config = dict(
    model='spectrogram enhancement model',
    hop_length=160,
    win_length=400,
    norm='instancenorm',
    blocks_per_level=2,
    block='basic',
    attention=False,
    orthogonalizer='newton_schulz_5',
    adamw_lr_other_params=0.0013,
    warmup_steps=1360,
    adamw_weight_decay_other_params=0.05,
)
Rows from block 7 of a small spectrogram enhancement model, named by matrix and row number. Rows with one number belong to one channel. Each number is 128 + 32 x the weight over its row's rms, rounded and kept within 0 to 255. All counts start at 0. Numbers have three digits each.
After each channel's rows are labels from the 100 clips, of 14976, where the channel reaches its highest value: "responds to" is what is common among them. Only what is clearly more common there than usual is listed. The data: drum patterns on synthesised drum kits. In brackets: how many of the 100.
# convs0: first 3x3 conv (model.decb.0.1.convs.0.weight, 192x192x3x3, each kernel summed), inputs 96-191
# convs1: second 3x3 conv (model.decb.0.1.convs.1.weight, 192x192x3x3, transposed, each kernel summed), outputs 96-191

convs0.130:108136108136112108126166188160076117141112113143177084152128097164160144153175108108172128116102133057166130164121128146192158156131158104161093137074170103073107131140076136108184186093165097114140139066084128124060140091110109080068132164129150177090146125129130091102146114142167144122
convs1.130:148090226114128143133101163055200134148161167117089117146115057068117121162084153138165158105134106175097118073141136142084156144148156114055094084153085106186136088080108133085163077159134149152119155166149111143132119118185174193151111083093132090098125118138136118180155173126104126135
responds to: clipping (28); text has "clipped" (28)

convs0.118:069138163075095127108111022114078129108129127134135114078146153160107143140161047165142171128118091131134125160102227140180156163118145082138130086144131096080145170086093112168107098132111053149189201137080115113126075120113132134108093099131184095137157112122173117102168124112106134114
convs1.118:159096109169135202162147149084099170108108130099118170151117113086141169147096151071162148118100152145113120063139143151094178090122146159137136118119137160146146132139173160070145180184127156086060111113150124098121182116128097168121164160124114095141110116167133143121152128114114114131
responds to: muffled (low-pass) (38)

convs0.56:180152154124091113110114109220073145072135172114116138123124132187117146143253139147081107089155109087199122168141103097138127102114162129117088127080045143087098115156151161151184112114167130092100123096156125154082177153152127132101208128147134139114122108104078146143161087095113173157
convs1.56:149111099164126139137130104110176140147093120119109081159101142117126188147064076119110165124159131114075108092122180167075127060163100145121107113141169116171144181089101096134077161127140099159184084143127152143155133108181069086131100116118084083107109228105155075108129136126165124115
responds to: muffled (low-pass) (29)

convs0.7:110161157233151175111116112134148115110070086066104167085070099097113137138131167126164148164176148123099107116138115139111092133166159084100148148122144135098127075139105079124125092104134118167119123107101132075110163107060107116116155126128196158074180171125125190116134206053174090140
convs1.7:144108172058099069125105047107132114177152138146231078112169111116139160107130092114086115112093108075153163083102177117146120160060114146156148103152130101084081149091144165160131117123157175143149123160142091171101117104142111117063155125116105107142075127059078114111148154129112145154
responds to: clipping (41); text has "clipped" (41)

convs0.6:110172123122124079116164113152122139131124157130197137147170080112116082131128103072075103119129180092109129135128134124128182136114106129165129087103137175167099129154095129122180076126031150142189140129150095158075099103149082189107127122089147106081097121113109143078154113151139135162
convs1.6:141132122145162157170147113092100133122131190191093081139064118140153140064092173183135129121137135166165114102093161165130097119151135127059153089128113136166126134122130103115119154096141145080124172067119099106200080219126135108121144141135129165141127165119108091149096127160195148127
responds to: cowbell (33)

convs0.45:143121138177129132160108095129109140106129182053136194116092165176128114121160111096141121063094144172124143166127079111133067139130129153100176127072127127163194158186138160144134118086183131192164085108138141122132113110154083166157144112075130072141113176093121166144115058119108146144
convs1.45:121120141112108152111119120111119171154088074189127100125148138093162066114107144129118081153151100095143139074116150109140173136091088146171130120174126117084081121119109111107114128111092144088127123145152094125101153114113173106142075122128107177052076099111100084116077113128119109158
responds to: thin (high-pass) (96); text has "noise" (34)

convs0.157:142176126109070150138158123168116105072095164159116139144114094177123148164129090134112062161140103069103127172148051114156143135082157123084114176201193116067135139130196124146179129146087178099109152149120089168109165133165165132111064132100140117103123131147112173132125100163124153088
convs1.157:103125119118169136119114090072151141143137142084147079120124094081119172100144148078140179129160173135111079083108127131013154034142087124186118094111078129245117119159103147061100117162132088149215104150135148081093126131101094148135159110130111118135128173082101075131154189139137140142
responds to: muffled (low-pass) (53)

convs0.47:077180179166129114092163123097120159140097139098096177136104089168136112125148132112125113170122102126115146093136143101082056110120113163145143084141141142142153181188133170112105137094140124106105087090148112064189140114131117120107078162102126059111233110104062120134115083107090129062
convs1.47:197151165075132135170109119132144113126219152160130097161119127063137168115139164133127128061114140138146150157149126209150152149153087130084127176157152137108149125109090150166192131099140139124155097151087167170059109119088174165187106044218121169157092101148187150124119145144104135165
responds to: white noise (32); pink noise (31)

convs0.189:096178167148106153095131137145108113143155120142146175147114210181090107131149099045139116097140109167101146122148071108126164117151186133143144159149189111158107153153188193172128103124081122155136092142190081127157139203158174105117179127109126124127069177208136118178069119097136151164
convs1.189:118080077115111108149113077149109122101127101065129115095124110108111108090126146168128145100111119109217117110041100183140138152064111064156130079129135149049188131103049128117184137112119151136163118112094167126117176133129121086125144161160128115175164139131135154074186119149150073165
responds to: rimshot (55)

convs0.48:183056161125119122106163121160119132130104130132116093185144145121114136139167072133115112119135101095146137108141168150147170109151117149139128156128163134100108099151153127103107076125132147124072088191150119117118070092063161108123145126135153157186064118149075180138122223192148138084
convs1.48:102126144124152109165101102134105114109135148194134194078095133143125141064128130158162084096129164112144141129157122077105141105104156116111103108121158157153107144108173132131144145157124133140113164129138118164155188140165119105146142144164142146113152232080193092144105102098138117233
responds to: cowbell (36)

convs0.159:153156099119106111125105061122142137136152139104103092147082108164111116198147099122144153105164130094082105139155143060103135154135110131160107198152143158110096161107135174132137113127169194118100119206099115092133131140136107121102149084109133112126093097090120116136134195100116123104
convs1.159:111135167121174190122133109129156123137079117134157137077133164116173166088056144136134115164138109160136133127109100153097131138165191096140151077105089155116153093125139144113061148111132062139117118087162117146101154136145158125162123141151093126126184162165156152150093069096143090088
responds to: cowbell (34)

convs0.166:150191139101131107130128103141128130089173096172096147162125080152128183125127124103138126131160115163142149125104085134102119137116082101134101187152132169121109126128164104108189086157135112116159137099088084121157059111119167146109133112129103101115143202114170122174117137068144097136
convs1.166:096081123108152203130077124089122116119133151088120111170145142131158056133121157143151099148123142055187067145153144164069095117128147161075092106139120114158167094122153123089075124156112152054120114143158150096108149113142084162110131146118148185136149089131109087115143047142160185149
responds to: reverberation (97); text has "room" (97); text has "reverberant" (97); half-time (29)

convs0.191:160140086056083093148116069145111106081111098140137159095157164067095095065132161112100126170132097106096070175193051056125100106153107129105105148119115165119090085080119127109161152143132164105103119147162132152202138134119134110158104151124162139140128082100097136152196125141125125106
convs1.191:099107124134184128193128158094143201157147143152082039088070072136131126157101136142140122124114143136117125101100130127113159182128120104152143137170142148094149128105140105154078151079108094115170173112108147136077108087123138122105118134131131094086135194153122176103093163054136117147
responds to: muffled (low-pass) (36)

convs0.172:132074103137102176112130110114148112141116077153109153174182169115157149088091114134095184170163187116096140075169106171160131123131096105118148202170137158104099085135141100088190145143194129168191104183178115114078116117110111123097155119154190137166077127142149165095119128145125087172
convs1.172:115148122124128064108124156091055153126132085050150127086093133184098147171157229170136079095110179148134129160080081119114106122079083194175183115124126118128157140136178200166114109119105114079065120097147155156124096182072148087126141080120092135117108129086170128154084114113152084145
responds to: white noise (25)

convs0.111:155121122117192161084118117107139104190167095163086113134124132109104105095072183159135117125130178131108127133164128230212217121155134133141127155097172133120145107174118120139168158146096085111124117107123133077107105125135183104144170152141110134153180145137116122151078141091148189081
convs1.111:156131099151054098146108135127125130072085126048137134101121153161155138153137110103117122123117080104101085121117132079058120135140174102134128061164146120123161147142125127091068100134120073088147133192154106148138120149175044146131106141155146114123122140131158194155128135138151064151
responds to: white noise (38); thin (high-pass) (38); pink noise (34)

convs0.70:154132083110097116112108138109117134135138137106167118155124140160143088141061113116092098184109130101147138124132155146086111162155070146095115106077121156163141109193108152104146135108174098155138110112111152141103145126058115152130101116159136111107134203127150105133124128146194097087
convs1.70:078061160049177161098074158115183154179126106140137148115140076118144119099132114203164104107167131161184162142150105134122035156109168102151122119096094094136107143131125149160190101106128153111159165144127143100157128139144130106111126077155086153090146125135108146163148135121065167177
responds to: white noise (27)

convs0.55:160121154209106070108143200157128119163110164184146167183162095168105098121159112165068081170145160106107168170098109116147097133148118130056113141110104124133110166104109083155136122152098136095086126121172104130099151080097142137146107168166121173073180101170085115160141089086151130120
convs1.55:087095121071106105091115147082133120170098111077136107049095167106207197095135092088167119116086134092163108092156170119132147145122156113106128079137101145153128106136193181101089126115185118104141132108089105104135109193161102102129132121168117154150093149106183134163148162135157064141
responds to: white noise (46); thin (high-pass) (40)

convs0.104:104158068131129139134119158141069139095075157110089165147144121135159120148172120111129075136109144116152126114104142185127114144125124108128145164050142233081156130172154122098146154132096207092132124119128130093139130102170175077139139077131147143132109128127168079173125110071102182112
convs1.104:106145195146127176092136111101140131118213116077152114119159124129109090160108174171176139062151121142220126129135133147146131109174173176169119137189144146096145117071123109152086144097127092057153103105139117107132099060196112130076081117110096126121129127107127166078177127094161118151
responds to: thin (high-pass) (34)

convs0.82:110147099114078157108162130133134179131137118205064113137143106116142171143133207082095128149097217110173111160101148157169114109102189123131122117128117160135099118145153160146108128097115151159065121126119102112128133101156107135155156156052108133173147110124131158130107150085122094150
convs1.82:161083129150162137139107169109152110128088172119141083093060116134172162098154101173164131123137102118092157089135146118076169132176066107123178133110086170126167167081104096082176113184103102107164150162132142151111129106123127161113116075131154183138109147124143120070115098133109163086
responds to: cowbell (37)

convs0.126:143099181088167141119139156101093079083059081165081121172156094191152137141133101147098108101076119169138141138181096165159154139151103113093110140100121138163161047109165179084129187124164168084111115110101177039129139145147110129088083182151152106140117155110101137060095069123177162118
convs1.126:113130081152141126140095073146178144135155124084121111092098157132126152111150148115117125134081150133145124086085174127126116158153100156163108111123114074060091170107120155159134111125140088181131109108152153159125168114136142103146136063139058173084127091123135112112178197141065094173
responds to: thin (high-pass) (83)

convs0.69:140140143100123156141167128158090162072124113069125168232121168108112141122107100132157128109131149111147124094094154128076083188109140190119137175105088044173174081194174166123197124104107161174138134147138078165142128081070154153179099077121163156127080111090145103090109100160133094150
convs1.69:102127153187101100140159164055092106132118116189181111102119124180119120121116131134163110126137156122089099138102138153149127071141107149129101061088126108097152131052102074167121145066145129125173156144164148120069177150093115102055131139124133170156128127154143124119111100115060163112
responds to: pink noise (45); white noise (39)

convs0.74:153140099184142097207089162138090124134196178108093180137196130176122114087076130144157148195090095156120114100091109111133096189183122195123111140115099141052127122156094166137146157141181105178128068117146159071073110118156140138145150150166141117138083156141136105146132095185123118119
convs1.74:140098161093093146106127098082099135106057045120137096166084145178131150141146166078083101076129138128109098109183157175177106094141104067115084142138131138140121106092158147076052109127073146120139146124086112127154057097113171122095116105117162169079155112098088126084130145067081120116
responds to: white noise (25)

convs0.95:140136116140123080095120104136081110106096207129075144089114083197139141140121133113130150054124154194125126111153079099084155122084113117127131128135153139128120117138104121162142135113192143099114146061110072127081050088156118147098067134100083133049145151109085121136123132133117143184
convs1.95:125109125087081155145093086134144161157127094084148137150115146131137098110105176146142127141159107089146134115120142129121079125132151146214123118113119150165146142125167138079161122110075157128126173140095171116133120147115169131115159154122173129162139160158177161164154108153152118034
responds to: reverberation (80); text has "room" (80); text has "reverberant" (80)

convs0.186:139136102172123118088152179097149107097084141184166133122075135086145130173144121126107097158135144157146115142155104115096083159160113114117156148127120118136114123092118131117117119147153121170076127091120094106133211075139100097080118094127168127067151149134030128140149137161145130118
convs1.186:116050193118166168147110104168119174111104088108073084112178119121178182111142167190132191128103120121142142129127149110071147130124191073135129134169147098141130138145159158113149160091072147155142178115140165047065084123070135106126130120105106087184108082159176151110143114086109093169
responds to: muffled (low-pass) (78)

convs0.131:101144107131122192109132098139137096099156105155116149133120168119103130145133217194159103145139139163097120162108167149120077099107127111161163071150103150123095106065218111107117109182125149156093160128098101096130108106143062115083118109157128148178174154077097147130120146191103107103
convs1.131:173124170065161087106148155098095156118137128108170057131063135158144090125122121106063124106138103107125125076131184111128229110103104063132065106167109131124128100075115147093119113074128146115155110122113135191083162094136159115106118137125143114160126112129130111068117071115125190142
responds to: reverberation (68); text has "room" (68); text has "reverberant" (68); cowbell (43)

convs0.112:123102132106111088158118075092128158098093158121089118089152147154074160128083074090139155176150149076093138165134118091077145161113138110104082202067080117158181124151143150180100118165168140164136138179104118072089113107166073116103110168191136126171111082132098119103112163070134159150
convs1.112:112132112105136119097190122110113147160148110127146133118110155104181127116117103122135142096049144136199098074162175157182128092122127160120125089210173158104060091093132137100141108074155118122144164125134145146181138105063193126164092127118182156148094180095176118155095074080134085117
responds to: pink noise (51)

convs0.52:195126095096138127076091079155092108070092090118132141104103067126168117121157146110130172132119130091129119175186122128116213137116154163113123180134132156136143071097141141134163099179110101118076085155178166135141097164108063178122165176179148115130162160131154148116100146138118109146
convs1.52:072123124202144087140125168099118149142141160109129101121167136161097159127104096105105115139105164139130145080116099108162128120111125160209118068125122068110132161145067113149122144123177077127130116153071103118094148068159128056086081120079077105121110150107070173149174114119106163128
responds to: muffled (low-pass) (31)